{
  "arch": "xception",
  "model": "masked spectrogram model",
  "n_mels": 64,
  "hop_length": 160,
  "input": "log_mel",
  "loss": "l1",
  "norm": "batchnorm",
  "hidden_act": "relu",
  "stem": "deep",
  "momentum": 0.95,
  "lr_schedule": "wsd",
  "decay_fraction": 0.3,
  "adamw_weight_decay_other_params": 0.01
}
Rows from block 2 of a small masked spectrogram model, named by matrix and row number. Rows with one number belong to one channel. Each number is 128 + 32 x the weight over its row's rms, rounded and kept within 0 to 255. All counts start at 0. Numbers have three digits each.
Before each channel's rows are labels from the 100 clips, of 14848, where the channel reaches its highest value: "top examples" is what is common among them. Only what is clearly more common there than usual is listed. The data: single English nouns, adjectives and verbs, spoken by a formant synthesiser in many voices. In brackets: how many of the 100, against the usual share in percent.
# convs1: first pointwise conv (model.blocks.2.convs.1.weight, 256x128x1x1), inputs 0-127
# convs3: second pointwise conv (model.blocks.2.convs.3.weight, 256x256x1x1, transposed), outputs 0-85

top examples: clipping (64 vs 8.2); pink noise (37 vs 12.1)
convs1.117:150124119040096080104156106129118088115107165177134167160135086122111093170118129145101140116117142094140102133129099083159124088110151117158120150142105061136078079166175130139101145140122077167178124182179161149143172101138142081181184100117082072145105157118136128150106084159123044152114132152168125120044193105169147123096170101134097122047130115129113162148172101131125132154136
convs3.117:140131043136098127101100144178087106091107101092152150134147155178134070059167099172082131114108071163137114079149087101135136121165136115139109153162255157140081178127167148064181113093139092169124109181117124115111108150146149133127103123091140147141169155

top examples: clipping (43 vs 8.2); white noise (32 vs 12.4)
convs1.46:189180143152148129151139133171049146092122111082126130151130202109143115124138124153143134148102192134142122104115160189138097146057174146153162077117116174135146096171139124110144145069129095133107163139165123088149129120131115164128144078084111186108155089122143094086197090133113140115103128098079119163090110165091128079147210072186169116156138121133104131197141154137186126089135
convs3.46:063150136142137142203104127054118134100155119188082136137111136143149068180115139081160142140070063131106112136150161185117147153125110126158076069120128144140086139133169133110042148183086134111134094090104116141080135120131093121147142193072095108170126109

top examples: clipping (29 vs 8.2)
convs1.88:151115207161173133102138156113133125159171184114133061132103135130133171124153150123169169106004137198115161095147104099124128120147127161086139168099111125153095131086152130103096190179114121112111152050085113157116086135095143125115127137123140188071089182121150112104110156134120107128152124122125140146067138174074114167147148083164111114126174113116091067174104097099146112157115
convs3.88:167144143128096160166175170106104185117125125133166105159097151126124120164187110126158103112087201128120071195088095177174171154119165068139164138112103109164152120108125080171156127137101174121110118142098112141120118160166113131159163145178126144147107136

top examples: clipping (66 vs 8.2)
convs1.113:146134159132141118135101103126231086140138140175152112083134121131123113079181111146151174168126105131170146121096185166096119151087074150177132113169129096093121146167105153121111081084158159119135111125204156102163096151137122195149134119151162075234112139062090051151155123087121129144081128140125133146131144133155128087120131179147108091179129099091138131152172118171097162107125
convs3.113:180150093126163128098109144157155116179149092108114173167132101082101152120120070080130181124201112156167087113145139129101122161144166133176144137156176123146149141177150118115147042070178108113140122064093128104110164157129157160177166130142112126170150158

top examples: reverberation (74 vs 35.6); /i/ (35 vs 8.4); thin (high-pass) (29 vs 11.6)
convs1.84:099114114120140104105168103089087091160106116125133172086131119121118122075093157099109155100144138134085149150128126079145080165115144139130161111153139166108054119152152123117113127042153168150102030127169150161152149089133152119102154127087079066067052066063084113119118177155155159112149114149143126129150091139123161154135106161104136104171120061130139136118108202102104127066103
convs3.84:142112096119124100145077108110177168124084053071102104136082123185077153093152122134098129114064145138160124170136117153158195130082143073114150121169153137155104159103103129141118022119165090050120117141139099183087104056151115134095162124169129122136121149

top examples: voice: child-like voice (64 vs 25.7)
convs1.35:176102128140093133092106174125120108095076120116157165130144101110169115200124109105147139144189063081160100126115122124165153125152074095141122148142133135097131058167152151092129149147144201108159112134139151139119146074167102115194092114124121104107132137144116118126145208166175097061135169120208153066121186138112163152168153149147114114149105094154129148097067132123186059096120
convs3.35:076131126144156177120115137133101175151183186174117115123211177211129045144137187105158103115197131124097153113171121108089063110106093087155092137111113109160113085149204122118134108105122163170117056132133099103098156137121113098074095107106112190127092043

top examples: voice: child-like voice (86 vs 25.7); quiet level (65 vs 28.6); intonation: rising (49 vs 23.7); /n/ (43 vs 20.3)
convs1.231:155142150111152128107162137118120144115056176112144122115149126084133125140099140176129088150189139170131122141137115048087153088155100147138120124141134081129119093132080146133095131056181110097103104085090101082154091144140161109119072151115130094091191127134109082120064114110254134153102117161106086097119143148137114151103186098066137156125169104100138131170077117162139127118064
convs3.231:117122154129119103135142123126126147128065108138157162140160102200152160106131101161129126156161164138138142142113125102122089116149121103140146109139172154163085130056163148122132127126197131163110039081200086097104157174159127126093089158131077085080163146

top examples: clipping (48 vs 8.2)
convs1.2:065128135143117149121133115139088122100093122122158096122139103153146154162116126135104156168046169163093117135121088110205049087164117109095123041123119137130125141132184121084194132145083113105190108141196100121111144066135092126096128145106097169097181165099094123180161154096141126146133156158093152153138163122090114191151137155114131102126194145086142112047153126121085138123116
convs3.2:081073173163142121170141138180095087085159135157182137137109165152133157132133096109154150107142145128093156123072073124099088090096072188136132103076149151198155134076136164150134168137116193145169072109149103129158077138185176126102162100141134184043126161

top examples: /s/ (41 vs 20.4); clipping (30 vs 8.2)
convs1.39:100185060078131154138104108164091099145148122137151159178145140079146099092139128151135132155106139124098069190115094139126107164125152075140104188115118127160134133107099136086131138099076094162092092124190165129161138117110133106157161166083082069119093137139115128119141120178083158255147138098154147125121125077132201112149146144186129136075127101147099080126148133144098141100152
convs3.39:127159113079130137141082209153134180156080130133097124163165139179138127172180170167146159152158127125140099144148195143184119103153129185147097122126131099103164099163116139148065130142116116189066182123086202111102188122154130140102060136071117161144155103

top examples: clipping (43 vs 8.2); mains hum (31 vs 12.6)
convs1.152:147036153112095160083150119101112122049169153148109135150161093150131147150063106116107118133135186071086121115182114124139118164106149100129151156102115078147117110122080131157119087153092125099128114186162128185095154122155165112182179147138130134151171124099143170153137092170119062141141134169159089155086102074172093096133149132127106092054209150153150116166147096091127103125089
convs3.152:111157175127101086078097161130136115080070131110094217182064126099136156120099133095122073127080119093138114073131165176181130119116123085099141105172124153097115151111152122134093138125118177174115138124091170131121118085167138100128147124113155110125141120

top examples: /s/ (72 vs 20.4); /eɪ/ (35 vs 8.7); clipping (30 vs 8.2)
convs1.234:152108070131176096102086066180140122097094074120250141134136138129161126131160108138158147169170162141114134156187168147154160147125131072136116155128153128143142115133123183176169086062109098086135155122171132149133094125143083095154117130164128099149080090079111125161089157143146133104142172125099110056181144139095103151135183138091192067129185157152106122123141122123103139117146
convs3.234:145137134130098142116150122139168172161058116109135101147121157101070187141161139145179107053093193111234162182125146115082164129133134152143116143072161109116122098163138107117109120181129150219077100179119136127120167168160120133201172183122110165101136195